Rows from block 2 of a small class-conditioned image diffusion model, named by matrix and row number. Rows with one number belong to one neuron. Each number is 128 + 24 x the weight over its row's rms, rounded and kept within 0 to 255. All counts start at 0. After the name is the row's rms in percent of the matrix's.
After each neuron's rows are labels from the 100 images, of 14976 (inputs lightly noised), where the neuron reaches its highest value: "top examples" is what is common among them. Only what is clearly more common there than usual is listed. The data: simulated grey scan slices of phantoms with and without marks. In brackets: how many of the 100.
# fc1: MLP up (model.blocks.2.mlp.fc1.weight, 768x192), inputs 96-191
# fc2: MLP down (model.blocks.2.mlp.fc2.weight, 192x768, transposed), outputs 96-191

fc1.647 095 [147 111 173 147 112 111 140 136 123 103  66 110 119 142  88  99 125 137 125 131 152 149 146 157 143 104 140 115 172  99 103 144 108  92 151 139 157 165 147 142 102 134  94 105 120 150 182 125 177  91 136 166 139 136 132 153 133 118 127 103 112 119 100 118 100  95 146 101 146 132  83 102 148 120 139  98 125 107 163  90 118 130 121 124 151  77 134 147 168 136 168  90 119 149 152 122]
fc2.647 038 [ 97  91 136 112  77  75 138 150 140 146 131 142 126 138 157 111  86 117 107 139 130 101  98 132  68  97 135 166  78 165 143 142 113 132 115 106 165 128 109 133 126 125 137 158 120  89 106 116 153  96 120 131 125 150 155 106 124 131 101 133 113 103 168 142  97 155  92 164 144  98 109 111 122 136  98  65 165 150 130 161 158 114 111  83 110 131 127 105 131 141  97 172 149 126 128 155]
top examples: head (87)

fc1.555 122 [152 122 114 138 175 117 181 126 120 145  97 107 112 132 132 156 108  86 125 164 134 144 136 147 135 129 132 140 169 118 136 143 133 137  84 137 107 122 117 129 122 149 160 159 101 137 126 132 131 145 137 168  95 138  91 119 135 186 139 129 105 128  97 132 127 159  81 144 142 100 133 101 103 159 124 129 143 157 112 180 132  87 131 164 124 111 133 185  97 153 123  82 170  86 113 163]
fc2.555 062 [126 131 162 102  73 134 103 143 123  98 123 167 142 123 114 155 146 144 125  92 122 114 113 116 102 116 103 119  87 117 135  89 147  75 145  89  94 147 114 107  95 105 129 103 174 158  84 109  92 152 141 107 167 139 109 141 149 134 105 162 140 155 154 120 127 149 166 134 135 144 142 167 164 146 145 117 114 107 105 121 119 128 136  94 144 145 126 122 130 152 196 146 114 108 144 100]
top examples: low contrast (100); chest (96)

fc1.334 117 [134 144 154 139 127 141 104 117 145 139  93 113 125 125 129 133 152 109 165 113 174 112 150 172 151 152 125 154 155  63 132 133 130 136 133 126 108 151 185 125  94 160 122 145  65 126 142 103 158 115 132 117  96 149 121 134 141 134 180 128 167 159 118 130 162 138 140  80  76 122 142 167 137 165 143 129 134 164 156 108 151 146 101 143 131 124 143 152 130 127 112  90 172 122 119 133]
fc2.334 069 [143  96 106 152 144 119 132 117 114 151 125 180 118 168 163 144 113 101 103 164 114 141 116 102 154 133 155  56 128 106 137 132 158  83 108 113 137 112 105 139 192 123 150 108 146 151 149 149 130 127 140 124 155 123 161 139 135 159 142 132 108 122 104 140 123 127 124 151 171 148 110 135  78 101 110 120 132  86 167 141 143 134 175 149 113  89 129 125 118 147 163 127 110 142 120 144]
top examples: low contrast (76)

fc1.182 103 [132 179 171 112 106  78 112 120 117 108 105 138 150 132 125 137 103 116 152 154 138 138 131 156 153 111 117 104 121 123 141 114 138 154  96 145 127 120  94 142  88 155 139 126 111 121  79 129 155 106 129 123 109 168  90 152  87 151 141 101 150 143 107 116 101  85 187 133 101 131 117 146 153 153 179 127 152 111 145 123 113 143 115 143 160 107 130 130 124 130 108 100 140 126  85 139]
fc2.182 135 [129  87  74 107 176 142 134 143 138 125 154 162 116 118 134 173  70 138 126 155  72 122  77 158 142 167 162  90  97 137 123 100 134 127 159  89 145 175 143 140 103 121 128 152 122 132 163 149 113 125 128  95 122 126 124 154 176 141 105 187 124 126 119 147 120  85 124 144 111 138 125 146 138 134 115 107 106 116 115 157 124 157 138 122  95 123 112 112 128 135 191 153 123 151 160 116]
top examples: chest (97)

fc1.151 099 [107 139 137 137 124 137 167 149 132 136 146 117 140 161 133 131 133 128 121 125 130  92  88 167 158 123 148  91 118 112 150 146 151 140  99 139 143 102 122 128  80 130 108  87 130 124 147 127 187 146 151 116 144 103 121 167 173 126 105  80 134 140 127 116  84 118 128 157 123 127 135 124 197 135 146 141  86 112 123 125 128 118 148 135 128 104 173 137 159  97 118 143 124  89 103 163]
fc2.151 033 [129 105 127 171 177 134 126 122 109  93 165 121 100 132 134 109 134 104 105 116 117 178 107 139  82 173 130  98 140 125  65 141 160 114 133 143 160 151 143 156 108 146 140 180  82 112 140 148 113  90 145 115 132 132 124 126 101 113 109 159 121 114 145 105 158 143 140 111 149 134 122 112 145  79  85 136 132 106 123 160 123 150 115 106 109 122  74 104 114 150 146 136  79  81 126 126]
top examples: head (83); low contrast (62)

fc1.609 111 [122  93  76 108 170 108  99 133 126 110 113 164 105 136 139 118 122 115 128 129  99 124 112 132 113 145 139 145 152 109 116 101  96  71 151 116 131 120 121 155 143 116 151  93 137 140 141 129 100 131 195 102 187 135 132 148 137 163  90 117 128 156 129 171 104 105 102 132 126 102 110 170 123 111 139 132 118 155 154 126  86 177  49 153 123  79 150 122 132 130 151 160 125 120 127 106]
fc2.609 117 [147 129 122 162 148 135 166 153  90 171 106 161 162 138 111 122 111 157 173 128  79 134 142 154 141 120 114 128 118 127 146 123  93 115 140 132 122 158 123 132 175 146 118 150 129 102 127 113 130  90  62 116 120 162 129 134 130 161 162 184 115 138 113 109 128 154 108 137 143  96 123 158 137 108  96 100  88 132 123 156 169 122 204 148 130 159 157 139 108  97 151 157 126 146 143 117]
top examples: chest (94)

fc1.308 135 [119 126 145 137 138 135 129 127 120 109 146  95 151 117 111 139 114  95 115  92 125 137 101  91 140 113 164  85 165 160  95 125 117 120 150 126 111 115 147  93  99 126 120  97 171 107 152 129 179 137 134 122 174 135 144 177 117 131 135  72 148 149  79 113  65 124 150 114 111 102 123 141 129 110 159 106 154 129 113 169 164 126 156 149 119  93 145 119 117 134 135 115 127 113 130 180]
fc2.308 125 [116  46 160 142 108  94 129 118 104 173 149 107 159 100 147 123 140 125 137  91 126 144 133 172 111 146 145 133 137 113 171 159  91 133  92 158 141 149 143 121 120 160 160 166  66 128 142 121 130 100 117 157 150 170 120 144  89 118 176 154 161 111 116 104  90 124 152 136 122 107 160  72 138 116 111 124 105 122 144 112 148 115 101 127 137 103 116 118 116 147 156 168 125  95 128 125]
top examples: head (82)

fc1.595 070 [129 156 136 154 139 172 108 102 142 150 105 152 189 143 185 132 108 122 122 110 138 119  93  99 105  72 125 123 159  73 170 106 154 123 134 132 127 144  90 166 116  84 110 138 135 123 157 131 128 142 124 171 122  76 132 105  92 149 128 136 151 151 130 105 112 143 130 125 145 154 147 114 120 161  83 148 150 177  89 122 164 146 127 128 150  94 125 104 109 125 115 125  99 101 111 121]
fc2.595 021 [147 124 132 125 120  93 184 154 121 136 115 111  85 106  72 131 139 136 157 142 100 131 187 167 153 163 157 149  84 158 101 144  99 140 131 112 133 111 138 119 159 165 149 135 110  96  99 136 131 111 133 119 141 167 109 165 119 117 148 118 119 130 133 156 131 133 122 140 126 117 105 144 125 106 158 101  94 100 156 120  81 112 139 101  95 133 133 130 141 126 142 133 142 131 143 120]
top examples: chest (100)

fc1.90 072 [136 121 146 171 120  87 120 166 138 102 135 157 103 138  74 127 100 104 152 145  87 132 142 139 134 132 124 142 112 128 119 111 146 108 142 161 125 186 108 128 101 153 135 142 109 165 121 163 115  56 101 121  97 152 116 138 121 108 130 124 137 112 144 112 133 145 146 139 173 118  92 116 155 118 158 157 178 122 140 154 162 130  85 102 132 102 133 126 124 111 107 142 112 160 150 116]
fc2.90 039 [108  91 101 101 146 161 117 120 124 158 140 114 126 121 171 164 156 132 113 132 158 133  64 135 120 121 161  98 163 120 124 159 144 140  87  78 145  69 141 108 121  93 100 146 116 135 112  94 180 159 127 118 126  94 132 120 123 131 137 107 168 142 126 127 144 108  76  84 110 154 158 139 125 112 126 104 126 138 132 120  85 124 192 148 114 178 129 110 110 166 175 129 112 105 112 126]
top examples: low contrast (73)

fc1.504 091 [151  98  57 144 132 182 131 161 132 141  72 105 112 155 174 130 128 135  93 146 135 128 158 118 125 138 137 152 128 118 136 178 139 133 115 140 165  66 118 112 128  97 123  97 157 125 158 124 106 124 125 149 144 100 128 121 136 134  94 136 102 121 117 135 105 155 141 123 144 132 121 103 115 129 118  97 146 164 124 156 138 160 161 127 117 132 121 115 136 109 128 153 123 129 138 154]
fc2.504 060 [139  69 107 158 128 171 137 107 141 183 105 152 155 138  95 120 134  94 137 148 130  97 119  86 101 113 127 116  66 136  98 114 179 132 106 102 112  96 147 156 167 132 120 157 168 111 163 105 146 129 141 160 100 106 124 122 148 134  77 122 108 160 149 154 132 146 115 154 107 128  98 104  89 108 126 141 136 116 101 117 168  46 169 130 102 158  99 105 120 121 118 104 138 130  96 138]
top examples: head (97); low contrast (75)

fc1.417 071 [131  82 117 129 162  67 143 119  94 117 124 163 121 122  85 127 150 156 129 151 105 126 154 135 134 113 163 167 131  99 135 111 113 109 133  91 151  92 119 139 118 113 138 123 143 155  84 165 136 153 163 137 134 134 170 100 130 145 129 155 122 157  91 116 118 101 142 174 154 123  98 119 142 145 115 113  95 125 170 154 164 140 183 135 115 141 114 145  99 129 151 114 130 137 157 135]
fc2.417 100 [115 159 103  97  82 126  83 164 159 106 140 140  88 142 134  98 147 124 158 123 172 113  87  98  97 109 114 125  98 141 111 172 146 129 147 128 115 114 135  95  84 134 114 106 100 128 110  51 152 135 113 126  75 104 118 121  95 151 116 117 126 100 134  93 130 123 119  99 142 155 165 128 150 136 125 142 127 153 145 116 111 122 162 131 164 125 143 179 130 101 126  82  92 102 107  83]
top examples: chest (93)

fc1.627 096 [131 164 129 117  93  93 110 107  96  90 117 131 108 137 164 111 130 124 120 134 100 110 115 118  92 199 116 147 120 116  92  67 119 129 171 101 135  99 146 128 141 151 138  91 126 113 149 170 190 104 127 164 147 146 147 140 101 105 158 100 149 115 183 145 106 143 176 115 135 147 130 167 115  93 125  90 111 103 128 110  99 141  82  96 141 134 101 137 136 106 129 125 137 185 178 131]
fc2.627 146 [139 145 138 129  78 133 137 131 134 131 102 149 125 146  85 128 136 112 128 122 139 129  88 109 106  93  73 162  57 142 121  88 102 109 149  37 106 131 127 126 100 131  81 117 151  71  97  81 133 119 136 120 163 111 137 127 104  94 104 117 110 174 128 106 132 132 149 164 113 130 133 136 151 112 154 140 105 134 130 115 141 146 114 108 109 161 162 144 163 128 139 136 145 173 157  96]
top examples: low contrast (98); chest (73)

fc1.510 126 [131 134 145 104 118 145 100 134 133 129  73 170 135 106 126 142 154 129 111 146 160 127 146 140 141 165 113 116 157 183 138 112 150  81 134 110 129 146 104 115 126 153 107 134 165  94 125 135 148 148 165 131 108 144 125 159  98 125 169 158 127 117 125 108 152 143 136 133 145 134 139 156 125 101 130 134 109 134 150 128 146 160 131 154 121 124 193 141 130 118 102 131  88 144 132  99]
fc2.510 119 [102 105 155 173 125 136 160 175 105 103 144 112 146 161 123 169  94 148 111 114 118 127 121 137 152 131 121 169 125 116 117 160  72 153 119 176 130  86 107 187 109 109 155 139 174  97 106 125 141 121  98 133 117 144 120 111 134 149 113 101 150 126 185 142 123 145 126 109 131 152 158  85 122 145 176 149 145 158 132 124  90 145 146 133 139 164 102  92 159 120 142 134 133 114  94 145]
top examples: chest (96)

fc1.345 098 [130 172 154 123 124 110  98 134 114 101  68 120 139 137 125 132 142 133 113 151 142 113  90  88 122 151 131 141 119 104 119 126 127 140 140 160 139 113 124 131 175 146 106 161 113 134 104 127 165 119 127 103 143 158  87 154 126 148 155 101 135 146 149 139 120 165 146 102 147 132 110 155 123 132 113 117  93 126 109 115  72 162  97 193 123 105 111 142 174 144 164  91 103 120 154 134]
fc2.345 126 [157 111 140 139 112  92 143 116 132 131 117 103 159 129 129 135 106 145 133 158 111 142 131 170 182 129 131 137  98 143  99 128 104 117 167  65 134 153 145 158  77 159 116  76 147 106 119  90 153 113 137 112 147 143 128 129 118 109 107 120 105 126 108  82 146 108 170  89 101 114 159 149  93 105 143  98 116 140 122 112 148 172 164 136 141 105 171 126 124 114 115 148  95 152 140 112]
top examples: head (70)

fc1.585 123 [102 135 118 105  84 151 151 154 170 152  68 139 125 157 150 115 126 160 162 125 131 123 142 109 148 130  82 166  99 124 119 164 151 133 153 159 139 143  77 148 111 175 144 156 130 108 193 183 145 144 151 109 105  97 118 168 120 144 112 130 117 141  93 125 132 147 106 127  92 158 120  72 110 135 101 135 159 135 118 138 136  84 125 139 157 132 134 126 138 124  94 129 146 149 123 146]
fc2.585 169 [138 124 144 152 172 119  94 137 118 126 126 123 130 114  81 125 103 156 135 131 118 134 119 120 133 143 142 179 135 132 145 132  91 138  93 144  98 103 117  98 115 156 136 166 139 135 122 135  93 139 122 163 156  92 142 115 114 150 115 126 141 150 180 134 120 161 114 155 132  73 115 137 161  99 177 109 107 117 150 157 170  91 149 111 152 132 116  85 149 103 163 158 119 106 165 148]
top examples: head (100)